python train.py --model="segmentation model" --crop_scale_min=1 --horizontal_flip=false --init="kaiming_normal"
Rows from block 2 of a small segmentation model, named by matrix and row number. Rows with one number belong to one channel. Each number is 200 + 30 x the weight over its row's rms, rounded and kept within 0 to 999. All counts start at 0.
After each channel's rows are labels from the 100 images, of 14976, where the channel reaches its highest value: "place" is the part of the image that holds the peak. Only what is clearly more common there than usual is listed. The data: simulated telescope pictures of galaxies.
# convs0: first 3x3 conv, stride 2 (model.blocks.2.convs.0.weight, 384x192x3x3, each kernel summed), inputs 0-191
# convs1: second 3x3 conv (model.blocks.2.convs.1.weight, 384x384x3x3, transposed, each kernel summed), outputs 0-127

convs0.54,155,176,198,214,224,230,191,185,190,214,223,193,209,218,185,183,226,175,214,223,205,220,179,253,237,211,212,196,168,211,220,188,134,158,207,230,167,158,172,200,210,222,156,170,223,249,210,189,187,157,221,207,179,173,237,175,172,206,173,203,187,225,197,169,163,162,166,184,263,197,210,245,175,180,256,219,199,223,212,264,192,151,212,226,180,220,185,256,172,196,246,188,181,168,189,210,153,165,184,128,182,177,211,178,174,194,208,165,191,188,210,218,227,193,240,192,196,234,241,173,212,248,213,211,175,219,186,171,119,227,219,294,218,187,176,181,197,154,136,185,158,194,207,167,206,204,206,217,181,226,227,197,176,226,239,161,181,234,193,186,216,208,190,132,97,160,233,204,182,203,192,153,203,197,224,212,187,206,162,129,231,199,153,175,211,220,216,197,144,193,160,251
convs1.54,158,186,181,244,243,196,226,178,221,213,234,168,271,203,220,188,154,199,236,204,182,159,255,155,229,194,221,182,182,202,214,226,167,230,237,191,203,232,197,209,190,232,189,252,213,186,220,226,168,161,205,173,222,223,205,209,229,224,226,192,205,141,206,189,193,232,216,237,231,185,218,167,170,197,247,186,194,197,222,181,208,190,168,271,171,193,181,277,222,181,220,191,148,226,230,224,227,191,162,191,191,193,187,153,190,170,136,214,208,196,227,186,229,233,210,236,202,186,193,258,216,241,203,136,177,229,228,205
place: middle right; bottom centre

convs0.246,267,149,200,175,200,227,242,193,198,204,201,247,213,177,175,188,161,221,273,171,227,247,231,239,225,209,174,171,219,173,186,215,211,205,218,236,228,212,202,189,174,234,183,188,194,201,249,236,181,108,212,203,224,139,144,191,173,190,218,189,186,190,229,193,175,168,190,196,189,160,179,243,229,220,231,234,212,220,233,217,183,150,205,218,201,178,164,203,195,201,221,182,189,194,148,173,204,167,203,145,188,141,212,218,192,166,221,246,175,215,176,238,189,156,218,200,219,169,247,211,137,228,235,159,229,234,151,176,116,179,161,202,265,199,170,211,211,155,219,231,209,195,122,199,193,228,209,191,185,198,151,186,166,208,196,182,185,185,193,212,181,235,192,235,263,171,182,239,231,175,211,192,214,225,201,194,192,206,150,255,165,239,192,214,226,239,184,208,163,271,210,193
convs1.246,222,221,179,179,187,247,155,186,170,220,186,184,211,144,180,228,226,244,212,241,216,191,173,215,184,232,147,210,213,184,168,211,154,192,236,174,182,188,192,198,200,206,168,204,194,181,230,183,232,209,153,227,223,211,203,224,130,220,233,227,181,169,259,127,168,212,201,188,205,206,216,223,231,206,223,216,248,230,215,225,227,182,138,256,229,227,196,193,160,202,160,219,176,192,146,183,167,211,247,147,251,161,215,201,236,228,190,226,175,122,232,243,237,138,151,192,258,257,216,197,214,201,196,257,241,178,200,188
place: bottom centre; top centre

convs0.237,132,220,222,218,226,199,207,232,167,201,146,153,223,216,147,195,219,253,227,220,196,218,142,177,239,147,154,154,179,199,196,188,207,221,210,207,165,217,196,209,228,203,253,125,178,222,200,201,191,190,180,197,207,205,255,198,179,190,198,193,181,233,163,176,168,194,242,189,230,231,209,253,218,259,176,191,192,219,190,185,173,227,173,244,198,226,224,244,169,202,187,188,235,221,185,215,187,180,167,221,204,225,191,208,150,183,144,159,203,234,190,204,222,216,221,155,188,247,261,237,207,198,160,167,208,233,199,184,193,170,189,202,173,177,171,232,224,171,147,133,203,158,166,238,231,185,280,213,130,242,235,244,235,214,198,192,244,214,178,218,220,188,181,177,209,172,209,244,191,244,166,191,237,141,223,165,192,224,164,217,171,178,198,173,208,223,139,172,215,237,234,158
convs1.237,192,208,200,237,204,190,198,204,209,206,163,137,233,174,219,154,185,233,176,204,217,182,118,233,153,189,217,233,195,213,202,242,159,177,175,210,170,181,236,185,167,216,221,183,234,183,204,221,224,187,175,134,165,205,210,195,173,206,204,215,236,256,222,242,211,164,240,154,223,217,195,188,196,225,208,176,166,156,253,163,237,192,186,190,225,188,230,212,173,202,228,188,170,207,239,160,169,217,243,167,170,209,164,243,215,270,189,186,224,176,174,209,221,245,183,211,187,226,168,204,186,174,211,262,254,134,231,178
place: centre

convs0.271,179,238,212,177,136,204,170,221,190,179,170,174,225,226,179,238,251,182,186,192,207,158,179,201,223,197,240,160,138,193,167,193,242,154,208,191,167,211,206,166,227,176,220,99,188,178,164,177,211,247,178,193,179,195,195,175,215,122,190,205,184,184,210,190,245,202,242,206,225,171,195,191,197,177,260,212,215,201,161,185,200,190,234,192,245,238,207,222,264,204,168,241,267,237,205,209,211,169,229,198,179,171,220,181,237,170,163,162,183,164,183,229,183,140,190,235,197,135,180,176,207,181,198,191,174,206,135,230,227,213,202,220,234,191,258,250,204,220,171,216,213,211,197,150,200,211,235,171,231,251,165,170,210,198,223,177,199,230,222,207,172,259,153,190,185,165,206,193,217,172,265,207,200,179,155,233,219,210,225,195,227,202,279,187,213,250,226,197,186,155,180,176
convs1.271,222,172,189,213,218,189,242,236,214,225,258,328,198,229,152,228,198,218,195,229,249,194,221,173,193,215,201,169,164,217,198,204,226,172,150,201,242,194,163,202,165,142,215,209,203,235,246,201,189,221,227,220,228,210,210,221,175,201,173,224,177,208,175,209,203,200,173,222,198,253,181,197,191,143,225,188,175,226,162,189,166,214,188,172,227,236,194,248,243,176,199,175,203,170,257,230,178,180,221,225,206,172,232,202,193,178,252,189,193,198,210,208,230,154,253,246,200,226,203,280,196,190,230,175,182,153,209,173
place: centre

convs0.249,192,131,195,196,157,164,197,183,239,157,228,156,199,193,274,208,237,170,196,156,191,181,222,159,158,201,174,200,177,165,210,203,248,130,153,212,230,182,221,211,158,169,232,145,214,177,247,226,212,229,176,214,186,204,246,215,201,206,232,163,177,199,156,183,152,233,215,237,171,224,236,215,275,205,210,232,231,211,180,194,209,180,206,221,197,192,232,212,219,169,234,162,208,151,259,184,259,173,183,189,176,215,203,196,154,180,203,233,244,223,263,218,222,171,208,172,216,214,186,198,164,204,211,196,197,261,234,224,189,211,245,221,222,182,228,184,227,181,171,186,195,210,143,178,208,173,198,166,202,107,184,184,182,206,225,199,222,144,199,158,103,212,203,231,199,190,204,159,198,231,169,204,220,200,206,216,225,223,177,210,179,230,169,243,150,200,219,232,179,223,198,151
convs1.249,162,193,198,219,194,164,175,190,233,200,195,96,149,200,148,242,207,221,175,197,202,227,163,179,267,200,149,229,244,198,205,213,271,200,151,218,169,196,195,184,197,180,178,210,237,175,141,135,220,188,142,184,196,212,186,262,208,214,195,185,226,215,217,169,169,161,220,188,228,201,163,192,207,205,178,218,237,202,161,220,207,230,189,188,167,190,257,242,184,249,187,150,216,261,175,205,241,182,193,235,163,190,182,227,169,215,179,247,224,214,225,207,203,142,241,151,220,154,234,202,157,184,206,221,173,215,207,210
place: bottom centre

convs0.41,193,171,233,188,172,236,213,119,116,184,164,210,188,218,141,182,213,204,220,198,177,157,234,217,230,178,211,174,192,240,177,213,236,225,191,215,181,189,136,168,185,201,218,149,157,250,235,144,234,178,264,208,204,166,152,259,195,193,160,179,218,203,235,191,178,213,259,216,159,180,188,189,180,217,143,142,150,204,227,220,228,192,225,215,191,187,221,160,234,180,253,209,227,199,206,224,205,227,214,156,162,217,205,213,201,207,206,273,176,233,201,232,203,216,208,171,216,206,224,268,206,237,200,216,231,162,226,248,187,201,179,226,205,198,202,207,187,176,143,190,169,194,172,196,158,177,213,174,187,180,178,168,221,204,180,172,183,200,217,256,255,253,172,194,160,191,160,197,187,225,172,168,203,200,171,233,214,185,208,213,99,244,165,214,204,175,206,209,197,235,171,199
convs1.41,247,200,180,195,219,230,228,228,144,195,174,184,196,224,210,130,228,176,165,210,238,197,118,229,183,223,238,237,198,177,219,244,196,123,195,155,188,205,217,183,207,157,191,230,192,251,189,157,254,215,243,220,165,204,166,183,218,232,178,164,184,214,246,221,199,148,182,171,173,150,207,216,211,291,230,202,211,215,178,198,212,232,204,196,194,226,168,156,255,141,220,214,197,180,246,201,169,151,182,159,219,161,178,215,202,237,194,258,260,184,168,184,223,213,192,180,197,199,209,163,209,147,142,199,230,136,170,223
place: middle right; centre

convs0.345,234,295,262,189,236,197,192,174,154,200,167,188,207,213,222,157,210,221,257,182,200,217,252,241,235,218,207,232,179,192,194,226,190,209,192,184,235,170,126,242,222,191,236,248,148,206,207,185,170,159,211,210,205,187,191,221,209,149,192,202,206,177,140,203,206,228,218,202,202,205,184,161,155,180,170,174,204,180,192,214,222,164,176,248,196,179,191,172,211,178,215,175,170,195,216,212,191,196,250,203,190,150,239,184,174,229,237,198,197,131,231,170,215,186,222,259,212,199,186,227,268,175,234,237,234,197,182,157,179,193,188,204,191,235,299,186,236,205,169,204,184,192,226,139,209,160,187,199,207,197,249,184,228,218,194,217,152,213,208,210,198,192,188,217,186,240,216,180,198,180,208,151,209,169,163,176,222,185,256,177,269,227,225,207,184,185,161,242,235,158,202,115
convs1.345,216,187,190,246,210,203,190,158,182,180,221,247,223,157,210,203,152,230,162,236,191,219,191,222,168,145,202,172,211,225,187,185,196,205,228,189,204,122,153,186,225,237,222,217,221,204,176,201,240,216,226,202,162,162,240,189,208,204,162,143,186,207,168,187,193,220,190,198,254,127,176,188,240,172,156,187,227,213,194,193,156,188,236,181,215,224,171,178,187,204,243,216,239,145,216,240,168,201,237,188,187,227,219,285,234,181,211,182,135,236,157,178,192,146,204,175,139,173,216,173,214,171,204,236,135,234,196,191
place: centre

convs0.347,230,206,121,212,186,242,194,162,267,116,237,221,212,239,222,178,203,220,179,244,196,195,235,186,191,198,193,232,187,185,168,200,145,235,222,224,209,206,155,156,213,199,201,157,156,202,195,229,225,149,220,200,216,164,172,180,162,245,152,171,197,149,153,186,207,190,178,209,184,118,216,199,207,190,221,203,243,204,254,161,198,205,224,203,217,166,168,190,175,232,208,159,260,166,240,183,172,204,174,239,231,237,265,234,220,219,197,226,190,152,235,181,221,187,184,210,244,245,165,193,204,210,236,200,246,185,198,194,215,221,204,207,203,256,160,133,173,181,192,233,208,142,236,232,183,199,220,171,131,201,172,216,193,222,172,201,190,167,231,199,216,209,186,175,174,184,178,184,172,148,149,221,235,144,248,189,184,201,194,173,182,209,232,204,223,200,200,216,181,182,266,210
convs1.347,189,221,185,220,278,154,235,176,237,166,230,230,209,250,257,240,214,164,224,174,197,188,173,171,227,238,175,233,163,216,206,219,220,203,210,204,221,238,172,198,204,269,190,195,206,181,212,229,167,194,174,208,164,211,199,186,229,132,196,128,201,251,210,163,139,188,213,234,203,165,214,181,182,195,166,235,176,218,190,239,250,262,198,248,213,146,246,222,164,248,246,199,199,184,194,194,216,205,148,169,217,188,159,176,123,181,209,195,165,155,183,135,192,142,246,201,174,217,208,196,226,236,139,197,215,180,170,185
place: top centre; middle right

convs0.236,254,168,212,238,220,240,195,187,214,147,226,198,234,171,228,230,188,191,197,234,237,143,200,182,224,219,232,189,161,191,185,255,170,198,207,148,174,189,178,194,257,237,140,240,203,155,204,160,175,200,178,215,173,190,181,284,185,212,227,195,210,270,171,179,186,160,178,185,248,243,222,147,203,221,175,265,168,207,197,209,229,157,211,150,224,229,185,239,198,183,186,188,192,196,271,189,168,255,202,180,203,213,212,259,221,238,197,229,182,189,185,209,182,256,203,219,156,241,214,185,172,173,204,222,187,156,196,173,149,193,232,209,177,150,226,185,234,194,221,234,215,143,163,225,171,152,168,223,159,172,209,182,205,180,224,256,168,249,226,195,206,187,182,210,146,203,215,169,165,197,211,228,217,197,217,173,167,183,229,216,221,220,236,187,227,172,191,124,221,172,212,224
convs1.236,209,231,198,197,189,278,190,190,264,169,249,233,172,185,173,191,153,171,187,213,167,217,225,168,253,206,201,162,208,213,194,212,228,179,201,218,171,174,225,166,242,205,275,257,173,161,218,232,233,185,190,190,251,247,235,208,150,179,164,188,207,220,238,249,235,224,200,166,222,222,222,196,249,161,153,159,201,214,238,212,190,189,231,252,189,231,202,211,235,221,234,250,211,250,192,204,192,213,227,221,228,227,145,215,210,232,183,228,221,200,174,260,190,192,198,200,155,190,231,188,222,179,197,174,243,200,183,215
place: bottom right; centre

convs0.10,186,166,237,207,194,176,192,238,214,202,242,174,162,169,180,198,206,196,216,193,280,257,158,220,167,164,259,217,179,152,228,255,188,196,112,237,251,190,203,171,193,168,214,193,248,196,166,147,224,222,208,196,219,224,215,201,185,209,167,144,210,233,242,260,220,198,186,200,173,249,221,182,179,252,193,235,213,251,211,196,207,159,197,226,202,182,193,253,215,215,201,244,208,260,215,188,189,225,260,176,218,158,218,222,229,187,225,216,231,237,190,176,216,195,198,213,167,195,253,210,195,228,239,184,226,165,204,137,134,193,186,243,193,173,256,239,222,243,188,227,201,133,161,156,206,212,189,197,182,176,178,172,183,248,225,194,186,218,165,190,196,209,172,152,180,196,171,226,164,172,217,146,228,156,205,249,204,172,221,241,182,204,195,209,170,173,180,187,158,196,216,221
convs1.10,248,194,168,171,177,243,228,189,193,210,161,218,202,208,231,189,165,237,237,180,200,169,174,284,209,175,212,154,227,158,232,225,225,193,268,150,193,235,191,229,226,163,192,157,179,227,231,224,148,207,219,220,193,139,198,212,166,203,202,221,202,225,156,243,194,184,273,195,164,235,191,187,184,164,176,226,264,222,168,141,223,192,189,155,149,263,207,174,177,173,210,170,229,217,271,189,182,219,202,216,274,219,271,248,210,182,185,228,228,221,166,182,206,203,178,263,205,190,205,221,212,226,237,179,148,205,231,203
place: bottom right

convs0.14,202,187,224,181,208,218,273,188,213,184,217,189,218,180,185,173,213,182,230,154,196,240,126,158,198,250,224,232,194,217,219,168,196,202,229,193,180,188,210,171,213,195,196,154,126,209,188,163,232,222,159,149,200,227,219,216,224,233,166,201,202,232,264,212,194,174,244,234,193,192,220,175,223,234,146,215,208,132,228,216,178,196,204,197,208,178,242,228,232,213,198,216,167,192,184,114,178,288,168,221,242,213,245,226,213,200,200,214,187,188,154,219,204,227,221,183,227,235,191,235,193,185,156,140,183,201,268,195,168,214,184,196,228,219,199,216,191,210,157,197,184,201,225,132,186,191,240,223,177,202,187,146,218,139,178,180,191,221,218,162,232,233,157,250,192,207,205,245,218,222,172,192,177,247,228,183,246,227,238,204,119,198,215,180,173,214,183,165,256,182,213,178
convs1.14,223,156,219,240,187,223,231,195,143,166,176,216,186,185,220,209,200,178,179,244,214,230,182,225,227,192,272,205,195,149,220,253,218,136,195,193,152,228,225,237,188,189,180,204,159,279,230,167,224,165,170,221,243,195,164,226,208,218,197,179,162,195,266,230,187,226,194,212,167,240,183,225,217,173,177,150,224,168,183,175,170,187,224,246,169,210,210,221,226,184,212,195,234,144,188,202,172,142,184,220,249,161,166,237,208,196,211,131,211,201,175,199,210,201,198,168,162,198,189,161,186,266,161,213,214,143,222,212
place: centre

convs0.165,190,233,161,171,200,176,161,214,186,189,160,203,174,206,152,211,221,203,140,248,193,214,222,179,186,227,184,202,257,160,265,198,219,212,124,218,202,220,187,152,152,209,198,205,204,202,217,214,202,197,232,187,191,194,143,169,215,206,167,196,215,232,171,265,200,212,220,141,225,176,209,262,194,218,162,246,279,206,179,240,245,181,259,161,242,211,225,140,243,199,231,174,214,204,262,219,201,132,194,196,197,223,192,185,172,201,226,194,134,181,191,246,203,120,189,155,219,191,158,234,158,199,219,168,201,201,220,203,215,185,195,214,217,198,269,182,223,151,191,243,164,216,165,238,192,212,249,212,234,198,201,213,175,238,206,167,212,195,206,182,211,203,167,235,212,199,145,181,193,225,185,255,242,168,204,218,171,171,214,185,198,209,183,166,192,172,189,197,184,198,272,180
convs1.165,171,242,222,259,220,233,175,160,228,224,227,225,150,189,174,201,198,240,197,247,234,217,229,174,168,238,216,216,229,241,195,219,172,223,195,226,190,158,220,169,159,175,194,167,249,212,204,220,184,245,203,162,229,187,250,199,201,231,203,132,137,142,158,183,157,185,207,165,221,242,178,226,192,209,236,160,171,240,202,192,233,236,183,221,185,238,226,160,260,141,148,222,185,228,227,155,247,194,214,217,219,217,213,178,136,218,215,168,156,188,189,190,186,172,171,206,205,217,151,236,171,229,240,243,247,207,205,167
place: top centre; centre

convs0.110,249,162,150,229,214,210,213,216,123,225,192,223,206,186,196,228,253,208,171,158,229,220,200,257,177,179,230,182,221,171,194,211,194,166,192,203,151,212,245,223,193,196,187,181,207,211,168,209,253,217,235,211,207,201,265,174,221,239,247,193,200,224,227,178,147,163,226,234,252,246,184,169,147,137,196,231,168,193,180,181,163,170,235,227,186,211,198,214,139,224,224,155,202,229,193,196,217,197,224,246,186,202,242,241,204,200,210,216,173,216,199,226,214,165,182,174,151,239,233,191,262,197,225,226,199,169,172,224,155,218,127,184,186,202,201,244,197,136,214,216,169,230,171,190,198,191,175,134,208,228,191,171,180,124,153,221,210,196,207,131,237,242,198,203,180,244,191,208,181,153,164,161,183,179,218,192,230,189,218,229,134,200,189,155,170,219,167,192,179,197,188,215
convs1.110,181,233,169,213,215,251,152,206,172,199,176,185,230,194,162,199,172,196,234,200,234,234,219,188,214,240,204,207,181,162,235,220,198,200,179,211,193,137,180,238,221,198,158,185,223,205,183,233,248,204,245,196,205,185,205,224,217,184,213,228,218,260,180,165,155,213,193,141,193,201,187,218,168,193,199,200,172,182,219,219,188,199,189,145,217,232,215,215,193,183,150,173,167,208,187,180,225,227,172,200,233,166,155,173,166,188,233,152,183,176,212,236,165,184,206,261,237,201,223,228,182,248,189,278,195,241,190,179
place: bottom right

convs0.346,192,105,186,212,204,188,195,223,180,196,179,188,199,134,195,193,183,231,221,194,185,191,174,181,202,182,194,234,186,261,230,218,254,152,238,209,240,149,238,227,212,245,248,128,253,161,215,181,201,172,173,205,141,216,197,174,189,178,249,175,139,158,214,226,150,154,210,206,239,261,271,192,182,223,209,164,191,237,177,196,210,194,230,250,139,146,230,219,214,219,228,191,128,215,208,213,154,211,182,181,258,191,208,205,165,226,231,164,206,243,229,153,169,234,233,231,184,280,188,203,190,250,166,237,239,214,169,197,220,201,179,201,225,232,187,201,154,215,238,182,215,189,246,262,191,193,213,212,214,220,156,201,207,159,201,169,175,176,195,220,179,165,206,215,203,210,179,232,211,215,197,170,222,182,229,193,182,196,227,211,185,170,203,187,200,232,217,189,196,212,197,224
convs1.346,192,226,169,193,181,193,245,175,163,243,207,236,168,144,163,238,124,195,228,170,181,189,163,194,211,161,191,178,233,247,241,229,193,177,247,197,107,215,181,206,240,184,229,172,175,185,154,205,193,179,187,238,244,174,200,171,226,206,190,202,173,146,228,168,194,171,244,178,213,191,213,192,197,204,208,215,190,218,230,199,244,199,183,188,223,180,212,235,182,194,225,243,271,198,204,232,213,258,223,211,238,223,169,183,176,202,211,189,200,239,223,216,197,237,165,161,198,192,226,202,149,181,189,231,210,145,171,196
place: bottom right

convs0.104,217,205,255,234,221,249,193,153,192,166,168,235,198,206,145,141,236,235,198,225,211,173,170,192,235,213,228,217,173,206,149,169,182,212,211,179,259,206,185,249,220,180,211,213,183,209,207,222,200,214,167,199,246,195,216,192,198,195,184,165,221,193,202,179,206,186,213,218,172,223,196,190,189,206,135,211,233,111,202,209,174,251,223,215,169,147,197,218,117,230,173,241,182,219,189,166,207,193,264,227,178,181,182,167,185,215,219,243,159,229,196,185,219,101,203,178,240,274,167,192,221,230,223,211,229,139,161,260,186,152,196,186,170,225,198,215,236,188,154,171,225,193,186,212,179,176,195,200,187,188,150,213,170,207,191,226,174,188,213,182,225,203,221,144,177,194,198,153,170,246,172,200,171,265,255,159,190,213,199,211,246,201,199,141,236,218,193,177,209,175,178,217
convs1.104,213,220,186,210,168,221,223,227,223,173,189,209,167,162,186,164,209,178,232,206,139,225,216,166,241,238,188,196,245,222,182,222,197,236,174,214,171,245,221,238,147,192,162,193,163,225,217,184,143,190,114,217,204,230,211,207,170,186,182,238,205,180,199,164,165,242,223,147,250,183,203,163,141,212,172,198,203,256,262,186,191,210,234,250,191,237,235,212,163,196,197,211,211,200,223,141,246,177,194,232,177,205,216,205,200,213,158,267,252,173,187,154,198,215,247,166,178,191,223,252,200,180,184,198,204,218,221,245
place: bottom centre

convs0.352,221,207,186,173,215,199,206,188,194,129,140,174,200,181,249,188,203,174,205,191,268,184,179,169,132,217,146,227,197,190,198,219,244,197,173,220,211,229,131,200,199,139,221,209,178,209,227,174,178,206,227,243,208,140,208,208,216,250,197,175,172,228,155,164,181,202,184,178,188,257,143,208,218,189,226,207,208,203,167,220,163,190,180,226,180,199,171,224,214,206,199,273,193,147,191,151,215,200,227,201,165,186,174,187,243,210,225,212,152,230,217,205,216,153,223,199,177,155,184,228,234,220,202,224,213,196,216,149,188,138,195,112,205,260,192,214,183,174,272,172,220,216,224,219,156,203,228,196,154,143,181,228,269,189,215,213,220,221,211,190,211,168,190,157,217,212,202,171,175,169,192,196,195,241,162,177,198,187,232,228,161,165,225,230,213,239,224,141,258,206,218,205
convs1.352,234,195,263,176,168,243,172,182,250,256,195,220,196,187,163,208,185,161,177,190,227,235,235,226,239,176,203,174,186,236,158,213,208,177,190,186,214,179,249,177,201,223,160,228,182,226,229,172,189,151,183,164,229,245,163,184,245,225,184,209,200,175,198,147,202,160,210,227,230,194,212,183,184,198,209,193,197,198,158,210,212,223,178,234,236,226,265,225,197,203,204,183,210,205,153,196,189,218,176,232,195,247,214,184,166,172,226,241,232,256,176,219,174,210,241,189,199,241,184,200,212,194,239,169,196,185,186,174
place: centre

convs0.114,189,217,224,266,213,165,183,231,202,131,202,228,197,189,233,179,211,195,182,191,206,223,201,249,228,162,137,183,240,212,204,208,203,206,170,222,157,179,197,227,192,247,214,165,163,204,242,145,240,151,149,211,205,199,244,210,190,176,222,238,237,244,250,222,174,201,204,176,133,188,224,206,238,186,170,237,220,202,160,184,174,137,200,187,194,203,163,205,196,162,231,220,230,189,188,262,214,245,279,132,213,203,173,184,249,156,216,197,156,185,193,252,218,164,256,219,200,181,172,237,171,249,206,197,149,153,200,205,237,215,138,214,239,180,210,194,202,210,210,231,184,178,195,168,235,197,203,192,185,216,200,160,241,203,158,204,228,189,192,199,234,231,123,221,188,241,240,216,182,180,172,171,193,219,180,218,174,169,143,241,192,168,217,205,230,187,197,200,256,195,183,166
convs1.114,221,235,227,192,195,207,220,152,175,223,177,178,208,177,212,205,255,220,230,238,223,205,184,175,197,207,188,217,218,193,218,190,237,171,204,266,230,215,179,231,180,182,186,265,231,230,260,219,224,203,209,227,177,163,202,206,180,219,209,193,203,246,197,222,185,205,234,208,210,206,167,187,205,155,137,182,139,192,249,183,164,188,173,200,244,215,235,194,185,211,210,197,208,252,205,217,210,198,206,225,210,179,215,264,214,203,188,187,162,242,233,143,205,215,209,214,108,210,143,157,174,193,171,189,150,159,205,160
place: bottom right; bottom centre

convs0.344,221,141,175,184,166,274,189,150,133,152,179,245,192,197,235,206,223,212,135,201,227,216,210,212,205,208,188,182,139,192,232,223,252,181,210,223,224,204,178,184,266,189,201,145,225,232,226,201,206,134,203,220,187,189,224,165,204,184,255,188,199,156,193,204,244,157,174,248,205,196,239,258,215,214,196,199,186,227,222,207,157,193,203,249,213,184,205,213,170,200,163,165,204,210,194,217,232,185,219,178,240,251,182,223,208,180,195,104,174,196,158,253,195,183,196,219,237,188,175,199,210,184,220,180,228,192,222,252,184,204,220,161,234,180,194,200,220,185,196,253,184,144,195,198,144,177,204,158,170,180,196,209,220,142,182,207,204,137,161,177,180,182,216,135,183,211,144,212,186,182,234,224,220,172,191,257,215,131,207,236,260,228,194,203,208,179,176,197,212,212,189,233
convs1.344,216,207,203,217,240,213,185,261,189,177,192,213,208,180,226,135,213,185,198,152,212,209,197,183,194,175,188,188,209,192,175,231,251,206,103,188,195,216,203,195,211,282,171,209,177,183,155,224,251,237,199,193,203,182,208,217,236,183,215,176,211,192,198,156,202,206,206,263,183,185,178,254,183,193,149,207,158,224,137,217,177,179,241,199,192,209,201,206,230,187,182,171,237,237,188,235,223,186,238,174,196,235,209,201,236,219,169,199,189,225,206,187,210,272,201,198,230,235,175,143,192,195,227,175,126,180,158,185
place: middle right

convs0.315,219,211,172,228,196,138,180,135,215,193,202,196,270,176,182,230,274,239,217,189,222,226,212,175,175,194,212,276,192,217,194,202,232,209,165,199,216,245,229,168,200,174,208,171,202,202,225,183,234,195,191,192,228,199,224,183,222,213,194,128,224,225,161,205,231,203,261,209,212,154,182,113,239,229,149,198,202,192,218,251,192,191,220,243,195,192,235,269,180,218,140,244,201,204,191,247,205,188,234,233,183,165,202,195,225,237,204,211,168,217,194,178,215,193,268,195,172,184,183,236,193,204,194,222,226,175,203,140,211,191,213,177,190,174,209,180,121,171,248,197,214,168,202,163,176,207,175,175,265,209,181,235,149,229,168,179,232,139,202,198,162,208,204,208,233,256,198,173,194,193,180,207,194,216,180,279,184,189,174,217,136,196,215,198,220,166,168,229,216,184,172,238
convs1.315,259,253,211,213,232,239,176,209,192,223,220,157,202,190,195,200,170,229,217,156,155,195,232,192,212,177,243,233,215,201,198,213,223,186,180,203,226,206,171,243,187,183,212,210,214,183,211,193,171,252,229,238,207,244,244,206,154,227,199,197,182,243,221,183,182,142,179,236,214,230,206,218,161,148,208,222,159,197,177,168,210,225,171,203,221,267,203,178,212,213,138,206,233,143,254,182,250,226,242,213,182,185,215,200,198,188,227,201,234,238,206,237,206,170,204,253,208,190,232,198,232,179,208,189,123,206,147,225
place: bottom right; bottom centre

convs0.316,199,166,231,213,158,233,165,194,220,169,197,220,138,257,152,211,229,225,224,167,173,206,237,194,213,179,198,172,224,212,174,221,219,151,150,209,224,171,228,204,204,199,170,234,253,192,264,203,152,235,193,199,178,184,146,188,205,177,225,200,247,248,202,156,156,182,217,184,201,197,197,214,228,201,233,250,212,272,204,184,195,186,182,244,243,221,146,190,170,211,184,214,193,203,202,166,238,156,198,206,185,179,230,204,178,249,168,227,166,230,208,202,216,159,236,218,211,211,227,196,146,152,194,229,197,170,295,194,181,168,197,173,191,227,242,213,191,210,226,237,186,227,154,224,156,181,195,227,235,222,191,187,195,209,146,177,186,245,176,156,158,223,241,194,196,197,243,160,214,197,190,188,228,193,235,176,181,171,260,215,102,151,180,203,212,167,184,206,237,154,238,174
convs1.316,192,209,150,219,160,203,187,225,201,202,244,226,190,188,134,187,231,207,188,187,165,153,184,218,217,166,211,221,200,155,211,176,219,245,147,188,154,235,168,194,138,220,221,230,238,267,161,167,232,144,210,198,142,201,175,233,189,214,203,243,213,207,197,207,166,175,187,169,167,201,255,227,208,200,252,194,222,174,210,195,208,159,197,197,218,222,142,216,207,222,218,239,180,171,218,208,203,178,214,243,231,222,213,202,229,238,126,169,220,198,226,202,183,207,192,207,244,201,254,186,204,170,156,201,200,191,207,185
place: bottom right